A small sound classifier, trained from scratch.
Training: 1200 steps, held-out accuracy 98%.
Data: 78125 training examples, 1.0 epochs.
Rows from block 2 of a small sound classifier, named by matrix and row number. Each number is 128 + 32 x the weight over its row's rms, rounded and kept within 0 to 255. All counts start at 0. Numbers have three digits each.
After each channel's rows are labels from the 100 clips, of 14976, where the channel reaches its highest value: "strongest on" is what is common among them. Only what is clearly more common there than usual is listed. The data: struck, bounced, scraped and rolled objects made by modal synthesis.
# conv: width-3 conv, stride 2 (model.blocks.2.conv.weight, 288x240x3, each kernel summed), inputs 0-119

conv.44:084145087115148119076166141134117109111137172105136084124155090074097118141099139131109119148102150110133150086126127109140146060130125155171128125126128101155124157110186134097194156148175178136136143140150119056212103117143103099150115093116178089139197117090146117119120115133135162125119119115095091120144112110060199114174100130122084066102079093132097145
strongest on: rolling; rubber-like damping; clipping

conv.132:065158158152133148140137178163132139132124121065094095160134106135101155100154147135127122148118091121111081152127096184097065151092083070183136098135157149114186090142127092158157127143177106116115126105163100114134126121113180079143177131155075123154123104101143160164105116137203128187149129108063131119113113072112098170121118186157108131124145061157188151
strongest on: pink noise; clipping; text has "clipped"; white noise

conv.284:172092071107152106138088161133130147112096073176197122092140116111150128128126152126157184132090085108087112167117120163143074159139116147087103090076089063171089136103126117202165132138119075150123102077119123175151126136133068107113164094115106141095125131135083146096108129144136107155132109109151136105104122109113139150154124142138102106186144025134099097
strongest on: rolling; clipping; text has "clipped"

conv.171:096148137132163112155118097159110111120145086125190127148146131056082099081137094090160078188128170157161123148098120144135162129156128056180159107085157106102174107077143129131120094152162112077143118080073144107119182101121097114184116150081174099123087102193119149182024114108103114106085120196110135081166136192076124124103123158074129167113150138155108151
strongest on: quiet level

conv.80:055141130135109075065102093119121134160163134128083144103122144193061075130093136137136111175117141113111185095192082128130125117134171162108150083176106114163128129151163138150165116115090145135130161143166109188119177095077170119107067203124159143098145166202111159155142139139101135109125138217178130126122102132147175112108113086125156115094108182124123158
strongest on: repeated hits; clipping; text has "clipped"

conv.169:143100076101100108141099126086088155142094153124151152163109162107129039128101107168172102109081151135134142093095121133084091142167159133115072142075157122124132101130105087141113068116101194129082163140101133108151096104076116114116121122093136045074198137147098183114078172135117115139116128161162092134054133146149082124137083122157091170135124070137109123
strongest on: hard striker; reverberation; text has "room"; text has "reverberant"

conv.166:148149095131120096108075162062125133185152109148147132176082153111163087114109047190114112169097173140170118132127134157086069094082090154064102092141133100112135092141094095140157100154151096098143115104136093098091188124119077163119088134207137129059158149116157182113115108124130130094165105097093062110133125060152159115070159068120172139102107131146134122
strongest on: pink noise; clipping; text has "clipped"; white noise

conv.188:144112105111000078177087173129133100100113116118092167136071105128125153115128139114208083145104078087082175146177149155167094187041091125146130152138109116121095194079072181070095101099127109115121139114125121148132074097089129118131111176123111092117156111085117188138134118106115147111176109095132105110118107100125142072086116127149156103083133113120129130
strongest on: reverberation; text has "room"; text has "reverberant"; bouncing

conv.78:181115115153117085110092137132075141146092137125124102069138126075091104089141098160104151088130141192134101092130096130108164124098123102189095145109102081148152156090073175080125110088110109096167136187111152141083074085157124121195125127151171121141108109127120125131152107085094130060135125100139119136118145100207129193158102116047202224137115149097175099
strongest on: pink noise; clipping; text has "clipped"; white noise

conv.134:133132115101128140173101138108136114126084125097135104149148133083140071106083122115134146128116135111180108115170158083086106096152112080158093063138156073168163124057156130077192103127191151140107106072126107130119124139139134151129146193113109178040092141159123071103095120127096144164128142145142191154166107144119105206122057110136117126080107084098084165
strongest on: pink noise; white noise; clipping

conv.198:159122133108189158118129140168136104152109144142082106170129095137090119036130120169096117129144155042161128118154160167089111127143109107102115216096114126113148136133153110125061103112110104115134173113180091130077087101155109150172167141124086119115113110119113123106087098174151164085140139077079137117099125155104075110170057073132111159134107132070111194
strongest on: rolling; clipping; text has "clipped"

conv.113:126088134085117121136091089110155124137150073119109154094107131118156100123123115166154180108104117127129127115163066114050160148149100095063065137123127100094128122088121163122128139130085099084128144015117131105163199165068101120136181150139141157103103110146105082121151143096098130159087147097065221190129093057084064107143145116152141167133113085110124131
strongest on: white noise; pink noise

conv.153:135118118112173082084159151118155109128064118115202079037144082142094139152100075070144112144124132072100073068148096078079119080132190090080174157131147150118013118151100138150117137090084166145108139123084099107090174094083089105106158138087107073166125165194107117082181098132127061110148134103128131141133169115133135153107153120144125087172114191116106093
strongest on: reverberation; text has "room"; text has "reverberant"; clipping

conv.136:126095124158143123061077095054128122121093108104122169145128095109122115098147137119099091081075095116125106108042098133163112117046164097147104106101129125100121152144136093089132110093216087150152113104102142130132119143129127115108087107121124114108110234114092141110102091105092115190116147092129136088071129161120121100150129137079108077106147125170095093
strongest on: pink noise; white noise; clipping

conv.234:128169153184082112157150132104149121139119134174142162166187119127184080139103112119149174083179111042106144201171154083147103184081106118107108081122163137119170136112119117125160138121151182107147160090078122148172122155141129142127094139126135132138124144173187079102121073143155083184132096190118108154091140114155098101120165152150177113086100131108094117
strongest on: repeated hits; rubber-like damping

conv.167:160114139166092076116120051104128108130155161154114063175074143149152103176096098113164076121133147141159031145133155145099085142216100167102154045085102126128162090115120149181107122152088100146063111125123125061112172143170099097146143177099152171143109133084131130109153110130073145086147112090138164145126115150166124131156093110157144152166128097181089096
strongest on: pink noise; white noise

conv.252:204176134194153176154137107127132171056157138091106116180135148171108057137186121144110107148118124162131129185124143169154108148077133163116172121095216159126142114184154155162139131116065131132146180201216169084142151138138094125138148119149184091174072153202125109118126086125122089180138107162128126143161196074147153136070058137154150136072115145129182118
strongest on: rubber-like damping; repeated hits

conv.57:147179145134118122112144140135132126126139058130079150120171072164109138124103173144137140179127105129063152160083100177114142082114154101057121155151134161132176082177089177175087168100125119113144164119118144089128133158146098124115141201137117093078129163144102101076111149134199124124105071132105098153172143100148079107120152114098119130106171097145151175
strongest on: clipping; text has "clipped"

conv.129:153136144136115194072089164160107070124176149097111104078143041083093127111136151079067070129104132119128081110124160125104088101150114102103111122135167112119130166148117129189070136170111096153143131127113156093140094129086162126084148070094102083111149120091074088182152103089048112161094093097117140117151152114148197098136121099147131056161082129092111098
strongest on: bouncing

conv.221:144068142081137079148140123125088136143093150096148169171123178122141102160150123121176111169122130119187109117086155112089125101119186157210168154083144082107125166132166128114133150100139129114131124057141106149139109147117141124119175157129177156160143128120147175137145162136122153208110124146119097115140161114150145126094132103138141146062103090083163157
strongest on: rubber-like damping; repeated hits

conv.222:154154088128130137109094084138084142104153197113110095172112098041165136144131135092096081145115052127137117181130174118088120182082181142149139121075141155137070077103096150200104142087141058141162103133095126141140187167131097087138137131106130157180140131080118195150125101125142126094123224090113137096099118055130119151151166116097120151127154056170114071
strongest on: hard striker; rubber-like damping

conv.59:100153094063069095166160102083154188112139092148147075048136157143098071078122124101131115070101102142127144137143108162070193076069109132152107161081120099143159133096156109126148114110138105091074127132163099177161154186108146135124079087094109156168066156113054120183091129100110100080127123154114126095128065161124133111150140106120178153116156071188111084
strongest on: hard striker; bouncing

conv.210:109117138127080092141146061118131058145175167152123141036142089149139178079107124168230147164077086110131106125157140115142102069093113097137163147078104111120147127153095134082144108099076132151111138151127126107116145111101142126114132155129098102123058097115197130116200157084152117088105114088166130142166176171105093151107098103084137051142130158077145079
strongest on: hard striker; clipping; text has "clipped"

conv.68:093035106137125107118094109130148127114113129104080087127083163104112129161142197080148117161092083105157148141162076153138141177129106093101159166151142152148148103094143119104112103131146134095128083110120112070171134120143170142142194144108113163124124118100111135104092074143146111129105153189178129165110113132131162099094107043073156143108128124133149112
strongest on: scraping; rubber-like damping

conv.157:108123110168084131066128110120129091141149116153165140158094118142078071128138140090074157123090152115096162170114148132125167146114159144144140159123051116183086062074118140083077151190108047128117141065128114141171109151068145173090124165127113083138113119093108116095069118159117159152168151113058199109103111102145113075131106126102089144093129070103083096
strongest on: bouncing; rubber-like damping; clipping

conv.254:118131140181046116154111155096160102128158047119122108111073105122151145164167121161087094090129096172117120136131128128116121169070140096094138095152183115145124101122135125128154126112155192123087115182118171127064052117152152093179143111144128160041102156140142133081156131138099061150104123066150082136149184117175142143117145167121093130178145127096188104
strongest on: white noise; pink noise

conv.203:135142112116171156123117072088119096151138085146147091164143118105059092159094159123170084116098081075141093093188129135064109146082172148082181093125086116108088116086102095130066187110085105076127143153184155096110114106119142152172108175129096078081172120147102143122151077111142146090113133111141169098115093101114136137123150119130055144088185170122111099
strongest on: scraping; clipping; text has "clipped"

conv.232:081114089079124110151112178118057104065135114135164163116131142151146090110206158183110087097120121186120188110130167145122139158192083117082123089149140181158137112110157153143139165134083174125110161121148180165170186157149141149142083115154135157165106178196156118148146136071104133135043157140077099147128160151142113119113121058098101136108175164157158155
strongest on: steel-like damping

conv.177:155111168154134180105138153181092120131088106140169071139176126172110071082154140128148119050126159128102098188119171136150141125147091110156087065109107145088135178133125115121173158182125175120130127125175152104101132137122089145121146173103102103114145112162149142149117154064129126140072128127194169104169134192132136140232143090079142163156102157068110188
strongest on: pink noise; white noise; clipping; text has "clipped"

conv.233:080092107105106066082082082106140137092157150126083131128171138124069071166140103130074070122126162143147141082109123098101169179159087111134109143097124128190106197096061097133119183129092126095110090132149138164116156182112158127162148094135155102100100154077066195115139164141100125135155135126115102134137067119129162090120145089131092147165165125147112065
strongest on: bouncing; clipping; text has "clipped"

conv.72:127051062093125160107157142111168120080149161130178110188075102101128141139162078130126092111062138144144112216141159145067143162126151147080141132081132220145185131207127147139125134106147110123109108132159147129121150091148152148221164137111134116134090154137128114124094093131146164102112137147093129136147170119137138104100139171138082126143169141137073202
strongest on: steel-like damping; clipping; text has "clipped"

conv.40:175098121081165137147088110140131131128124128132102075107126131123114138137101133178155166158088143106122142124122126130093065155073143194151146125085183144180103165123224120152172116160119146161139128144137128124118106156110038122160141113126134168123138195138087131132177111097127154152103096126182166165165114212115077109122122148053099109127109161184127106
strongest on: bouncing; clipping; text has "clipped"; rubber-like damping

conv.82:111169048145124165111116127106160109124093131110151161076046101114171134111126144073105118127073099085106116066108128142130108133114111117128084116091162110117144138073103077114080155120132057117112153098132125135155169100117139105131139110119107153098076157137117108060104126066186144142156087106154117137098146074072108128121147098088075119097076157121137079
strongest on: pink noise

conv.215:141099189169119120092166143131155077135119103079114159116136100083183121137086129144126166059121123113106130112144082133169118086128120184100170077171093078110106092143102174122122098108134207156123101178152109103181114134114131110153133131191060204118169131065160137075121077161085050064115116149143152137135126157110122059124134071179146143090132130139112148
strongest on: repeated hits; rubber-like damping

conv.151:102141157100105131154123111093154130150101146173089148109173107106140115173096143082098175137141166085117196081131131108203119138151108111144124146132067115140171155078185140126076206162085087172174156118227129134125118112110184123125130204110147102136120138101113161181095102138152125131208059151102095059157105106190117152200174149124112102118152102147138165
strongest on: striker: hard; rubber-like damping; small

conv.139:117107095104109146097136116123124148175115094121118200146110133128080160114080088097181127088150121106164105100156073179162143103136085088112129068118059161103118095102112152119170190132108150113133144113109121133175168105128110115133068140128162125094091095139144163143098099084089122149075147100167130112140081102059083089037089113101088115077098160152080084
strongest on: scraping

conv.64:118138126155111122099132095125111151100071127122234156066135052103130129098116120118117146063145114099105132111115105091133130113163141144123091091213108099147108121103141105112134135077088127057129166090139102130170139164104083114163156150123157154149142098114095145141069134079153128113154183083130109146170144134139129164167134130103133098099080160070127086
strongest on: action: bouncing; rubber-like damping; clipping; text has "clipped"

conv.124:148162140125154116113162174079092105125106084061126142084145114128114117124108123030085127095105120127105105072103137113098127122108173100131069196114152068137113107090152077140145104110092131111166130158086115140118114135134163110118125121049126150154164106189086140044165114159147113157052116106163129097118099134143146175109075090157106128130127081122102107
strongest on: scraping; rubber-like damping; clipping; text has "clipped"

conv.33:146080103135187066107102122067132131132145075175108113134113067056144074142137115147097068090189137184143139093106045101115139081125143102113105130116146106108084120069130152152130118105095150127079102102141100114106146121086057100106110148137115104131140138138161088100126155141105103113088158150106111057080162098113040115126143118107128080110141097141090120
strongest on: scraping; muffled (low-pass)

conv.155:119159186154186082152101094126179111138125125125142169116162115124112151054067099115150103168159132136117127101090100196203108093127130129151114143123161096108136110108096154171128073066175135163099121107097117128104125094093079051105129175146139121202077108144106136111089098122105173119102138101094171123132097123100134108156075183099085112098073106096119093
strongest on: clipping; plastic-like damping; text has "clipped"

conv.263:147147165139237122107124102167093116135135165133143129119122138150111139101160104119148041099123121169124115079175113106134121130146137145156182181087100153147147119166091152115111099112121110140110077102135158189119150118133139123173103113076085160169075160224125120159198117156091117142162140152127112151118172128121179135134183075175156124108124134164148199
strongest on: rubber-like damping; repeated hits

conv.283:220144167151140115130160073127089086120135056113083149107082100089157078135136146082148075162138150115123172157093170109128154077135142149141180080141154180121156084109118164133144109087106152142151143136118086163160090099144121133134157164094104142066123143109127146118087170163126182137157156107162132160098186103167151132095120136123139144163100154121088202
strongest on: hard striker; rubber-like damping

conv.148:119142133102138150137144113144153136089102106110111150151172139098064140083093152132165081120145126106132131167159167160145101143112107096132028157122116076132102131103080111094209117120143116078159165082129142159141118213101162102108145134166117131101140170147167096085055095142138101068100169096116073152124108152102175151140151134107180179148157117135110129
strongest on: clipping; text has "clipped"

conv.52:136068119076088145080092141066132123092138111156127098154109195117092084083115095112167091151158149117122143108074116113138142122077111123135154165124124145096083155186078147106099060165100215111094069103125101117110100118139123124156114128171085180080129125054130136083217105118124114110130142111089136103104124152138121181106099156118115091108083175080094112
strongest on: rolling

conv.15:128162125138123135152077122158126068124088156163116186119145152054124095131117122133122134112136174087185173120091159087116092205113118120110125117088148151190096118080138155156118152146137124110171146148073179062168122133136071131116146114147116148138119121174126168137127153125107072110187114100115099177160116155120158114116110132143123120069122118072120163
strongest on: repeated hits; rubber-like damping

conv.237:148121149139092125095114129173087141127079090112140128085126142085082150156136118175105126127143165171069062212157141159138098160104122084101112144087135123089130061168135150091072121126099141105144193174102252097136162113147093142126179104107201156096175144144149142135099153149147182172072048171144158151166190103075109092100150115127118084096147160142110130
strongest on: white noise; pink noise

conv.236:147106154108115140156164088088107203146076109065092107108123053155028078129132122145145145059115152162152110159136165132112103128145147116111100104112141176129155114174076158135043141140173110169131134137110228118107140116141142116142128146146189114134138176089110170122139178110202130159197092124100119121164218106135142090079132109120173149107099102132183161
strongest on: white noise

conv.260:110107138177186162131153155127114106102108189114189113134077121135145087144133096140134138111118066119102121144140158156101120177109084105153075084108186131109087105159144074144106110098112110141088142138086141113126140152156191096083136104114133089097155209172124101112105159112061126184154110100120134104162133124176123127142103121084233157084093057119119134
strongest on: plastic-like damping; action: repeated hits; clipping; text has "clipped"